Weights of a small image denoising model: arch unet, trained on drawn branching plants.
Rows from block 9 of a small image denoising model, named by matrix and row number. Rows with one number belong to one channel. Each number is 128 + 32 x the weight over its row's rms, rounded and kept within 0 to 255. All counts start at 0. Numbers have three digits each.
After each channel's rows are labels from the 100 images, of 14848, where the channel reaches its highest value: "lies over" is the class under the peak; "strongest on" is what is common among them. Only what is clearly more common there than usual is listed. The data: drawn branching plants. In brackets: how many of the 100, against the usual share in percent.
# convs0: first 3x3 conv (model.decb.0.1.convs.0.weight, 128x128x3x3, each kernel summed), inputs 0-127
# convs1: second 3x3 conv (model.decb.0.1.convs.1.weight, 128x128x3x3, transposed, each kernel summed), outputs 0-127

convs0.27:113137116165158074126167115133097134149118126082149179114129139176149054121123137157142100127128114148185139094120118159114139112148102124144054064137119132117120091146105097066090118145080145073199149144143110122126151143092146101139116106045194152086182080083088182114135124071109175188100110140183121135148104198140188118111137123108143146114148117128090099159129123201169112173123
convs1.27:154179149104112177142120159142120119084168078158086121157134108105126155119115189153084130126118176098148121138154068041106110116122121162151228197114106136147128133092159063099151140087136148153063113042132115151085092113120102134070118138132105147138141140162157105075139091175090150130110110143175118114084162104139101049143095140097153134143096089144112124125089118066135103151120
lies over: foliage (99 vs 16.3)
strongest on: night (84 vs 20.6); pink blossoms (71 vs 16.6)

convs0.87:122144150127101137150125124138117079107101103178081139095101125101116108106080098141116107102035191174096097139135088082172120157135065027081113134125091148140173096123125129077113090093112134043097129110122083127159103097117090121093101124079094114099072120108132145092134077112127065111092180098125144100124152102145090140074146095104125074111099179161165099130125134123099118092103
convs1.87:143145121117167105151135158103189172164073166134114111156094092122101143141145128142103117125131037124160153100135182178132059081128107103106111128101127066114142140135057131126156118168123096128142163116117189097083125136104112123161116081130099100086072095100113077109136154123104136164150147157132086149164111163093125092080133109134103101134126137126133149139181065177117057083017
lies over: wood (100 vs 21.9)
strongest on: two-way forks (92 vs 42.9); thick trunk (60 vs 32.5); wide (56 vs 16.6)

convs0.31:088123105080108155121110157105084142106117146142102117135121127109143141123098151087129145091099149145068105156128121081143118151106115123118116103132146146166156080143107140143079134086134103127074096085081131131125021092096159138120117128137146124153145148157161104057128093166000091052124121081066133123139153057136133138137112136096080082131098115171120189153134129074098153121123
convs1.31:148116129138136121120165110088158117138136103154123160107092106103095091148097107156095108130148047088140126129125124196131138115129144139132113144151128088113097147140102110117156089164120062114150126110145145106095161142138077108118073109116128087062064077101061106132074155124254168193137163140162107137105068171088098126101089151144118179121144146029124088110154127159126123138143
lies over: sky (97 vs 61.7)
strongest on: night (80 vs 20.6); bare (53 vs 16.3)

convs0.86:085100103129108123076145139134142152138143098139123063120140112134137163072129079100140153126088162162109142158092154108155127131090077124080145107130095145142136087150102086141106100126103102099083142114063158169138096118154070056050122101163255110128145126112103121137057170105095165131115132119168149131149065130123098143109161137144134127057127109164108101129185065158112127133127
convs1.86:167143123124144147173116094091133117114159158095114177087049136078114097132087167144105125140145055100160146153105115220113241109131172112145101114132135104114108190105133147134162151149120109132136079136157130125153152118063135143130116144108103161132114098136118118115156112133207136175159196148096140156115114131163086163137100195146132170148146160071134153133109210158161117084121
lies over: foliage (99 vs 16.3)
strongest on: green leaves (75 vs 16.5)

convs0.116:137116161126111116105141101114109120141122126166135096173013101163148106160098152065078165086122159113146121121045094114104153140106031149114118104103138165149157161135119122135104109149074100142090083148102152152169098132088111136085061147128077130098150101127093038090148097132139155094100166137091148144170123219134116149128126083112117122154132092082137145099142119085158117138113
convs1.116:145149111109114134179128141176127140106159122092126079092193138149107141058144083186141101122140174186120136159108166177173115094148159060114102168126120128138118125097167147201185112171146131102057140156148076141152136044141109139103151123103104116130078198149128187160082178178088115150111098145107081137088148104180114131112119169152099099091098142122146112096101105130150155106103
lies over: wood (61 vs 21.9)
strongest on: night (92 vs 20.6)

convs0.74:144083114136172128091164101119181098129129165126156152126060085157156066159163214092131118179123125089144142115104096090130151135141110100129129121111087105126163117112166133139153071081174112093128082161135097120165114132047143144101034116078124124163136149100065127090093125135100118151125118141140175114135174129094133055074119151110143139157131074077164078173089129073125130146130
convs1.74:132176124099118107161080090119089177146101082082116132140125138089122142078119098134121140152132114129148124085178134187131139145142086128167108213168133105132102150138057120091131131160088179141137168099134161132114105145212094153104226137133121132141081081144104129148180201099146134179153155118151158119096050128177107184199126136122094180131127117125151151105151131171140124133106
lies over: wood (63 vs 21.9)
strongest on: wide (39 vs 16.6)

convs0.101:095126124124107194179076126086106165109124119141133122106133163122138114112119138143176155136161132109079128124167158115221110142160114140144078137161147141152121139132140151134125151096124186100069077139125162172094135113137139147140124216104138122121155107112092119113103132165137163107138142065123000110149193053148122130118125144097105104091161059139161133095134138095117136207076
convs1.101:227137112146118092028164129129126123115123114097124130148153091125087131141116114127098111140095127132150152118121109135114082103156123103111162097133122116091123114124097126140129141143131008171149191092116117109180116130111076114118119106119103118122099152155128118144131100111099127129125124147119225142082104134151128110130151116143110131128101169108007127129157165151133121052239
lies over: foliage (68 vs 16.3)
strongest on: wide (40 vs 16.6)

convs0.88:082113115126162169180141085097192127114133113115146122130136097126131129110157145093106159159108147165129148158120121121044101158105159143118101102171085070096069137122134180088131072143098116112137161126126153066075185165085116135093157041153196128177143198087094151096125075092125133138126064128113187119135139068146136112142107119147089173069115111077112123145118126126138120086125
convs1.88:176116186172119143099190160121113170154113130127142155082131135095171132137141162154165106139129101085094073101080087111100159115128129117122142132117133156194148120170122031133134152116148180152096127088093093208147061134133127130173113202148125173127172121143171117145137143120066141115125179139110135092156142139125122139157160199098182083130142138203132170183134148144079121131153
lies over: foliage (70 vs 16.3)
strongest on: red berries (54 vs 16.8)

convs0.68:119123123139112142094142099119077073102086105195130127122100086102092122147098084088096118054092103133113110103112126103114069102079079068140096135112107151125175098108115125090099083102099104104126081100125112102117140107120088091117113129086129057119048119141151116097126089134124093106091135093109159103070121098085100118104092057094113155049078154143072120100081083141114118094080
convs1.68:149162221158144096150163188108152136187160126149139091118117095125147069164127184148186160061103112112134142104089172164107106157126113174146171151109157075150114132146150097135121135162187158135129183107172114170118111153109158112137181105127096083113144151099120148134156186165133162128127149151131161201133154129078157097161103110163090130093152118089139174162160132141123150122029
lies over: wood (78 vs 21.9)
strongest on: night (46 vs 20.6); white flowers (43 vs 17.1)

convs0.69:114163051136152109143086092197095134093164107149124118123098131108137082143150122117148127153104152119166084164086087105107160136104073108172179126113125061095145112063162176143136105158175178097103094149069103069162143161123090150148080191119116088144054092150135130135133119156107193193125150138113141117149131177147133074161105172146144106196106147136101142144140116094087115160135
convs1.69:165093152084132132105222134089119143141134210095098107098117129174118109121155123102125136108188071124131124077163136200100184132125103114126034143187100154164114146169142127116190121110093090193122126104181191152147109132182143066099110102147121154130114153136101091142126179144146115166134151133135106091137120114107120162145118119120103160128139152082183100132127190179136133068140
lies over: wood (57 vs 21.9)
strongest on: white flowers (39 vs 17.1); red berries (38 vs 16.8)

convs0.121:076076100154113042180138137161117126113168136153096066161156086092148125105103162173115109160121123149106079074141054129089181147098163114101138154149106150202150101069095126092140127134110108090101106103145133111152095082115118117045158109177105131109073111162091029146150108113112132107090126095147105090161081156069120121118100127110105090124127120149109119109154132152092139094129
convs1.121:148206055107158131106112107102130134113145085117142191152079126117111145144141107119111119095121123157148126211105162087152113131128116110126161112103161050136150130158098108143081126101147116165131179133090129124196101108115105132124130171146141112196189111130175155079044123176206109097120114156119129192092134138100180173190100156134118193105086122137071110143117112130149135128160
lies over: foliage (56 vs 16.3)
strongest on: night (85 vs 20.6); wide (37 vs 16.6)

convs0.44:156126158153108104089145184141051096181157094169103113152071070138106159068154101165134168110163117196137096162102145105116109149171047126090114082132118112109092140162129114111092086073124163121071050169154130127187153118128130129082091174096164122153146133091147128135143127158131165176091174149115138106145105130157092118117173136132141110092146138126155181123078067127184127105133
convs1.44:119146129115132088138141065154181187088166175090164135103171154158170092116130126118139077122108117169148162083167086147152132109043118117127096187115051145125158150113097147164136111133096094095116193131117158130114126101138179147183162082155152119121101125137135145136191137133077092128105099150143070162148190151211120138095110065093140117168068141133150096096133173153109108127117
lies over: foliage (57 vs 16.3)
strongest on: three-way forks (86 vs 57.1); green leaves (54 vs 16.5)

convs0.118:103129046105107085130163087131149125095097168151126173131165168082115089120106178138124103139118099155102137112102061094123142108105110123115140150098072084132184120086146161127156091161136122110155113155099167141132126126119136140078101066175067087091162121101190197153051161114129101144159100097118102155104149153099120114108109112123134079122061113146111141074154148140076081037135
convs1.118:139135157156154164117130149104131133132147136162101109085085117146177147139143136147115114151166072094120127151133174212112183073142118113141114127156112151142102153104116152113121110097117149169097146141132116141074074112091184098154080162104162144153064124159118058099183086133118122200114205151134143121185056105082102126116126211157076167117153158166110139169099087149087110144086
lies over: foliage (51 vs 16.3)
strongest on: night (94 vs 20.6); red berries (42 vs 16.8); wide (36 vs 16.6)

convs0.81:060115161123119086115130094147214098129113095109102122176106099146072070129129109110149112119114029142144090103173074099146147173145064123152148124115161200182123107146105153150123128086100115145120123088092106065075114085169116119073095089148175152158151116113127085105142100149122120183141180141167102150127088128122130152094093145145036158118150106085107147150111104123129134144114
convs1.81:205184046109142092154116098076050140113146112096131120098082090149124123113095131093187135134211085094133138107058178192131198125137168074106095132104132063122125140157134116117139117168090124113136105150134145127192120116087143109132082163119104140046083130114149139183092185134129125138115116114109087154161104144157119138157130161135128130126110164095124075119158132157141148117168
lies over: foliage (42 vs 16.3)
strongest on: pink blossoms (40 vs 16.6)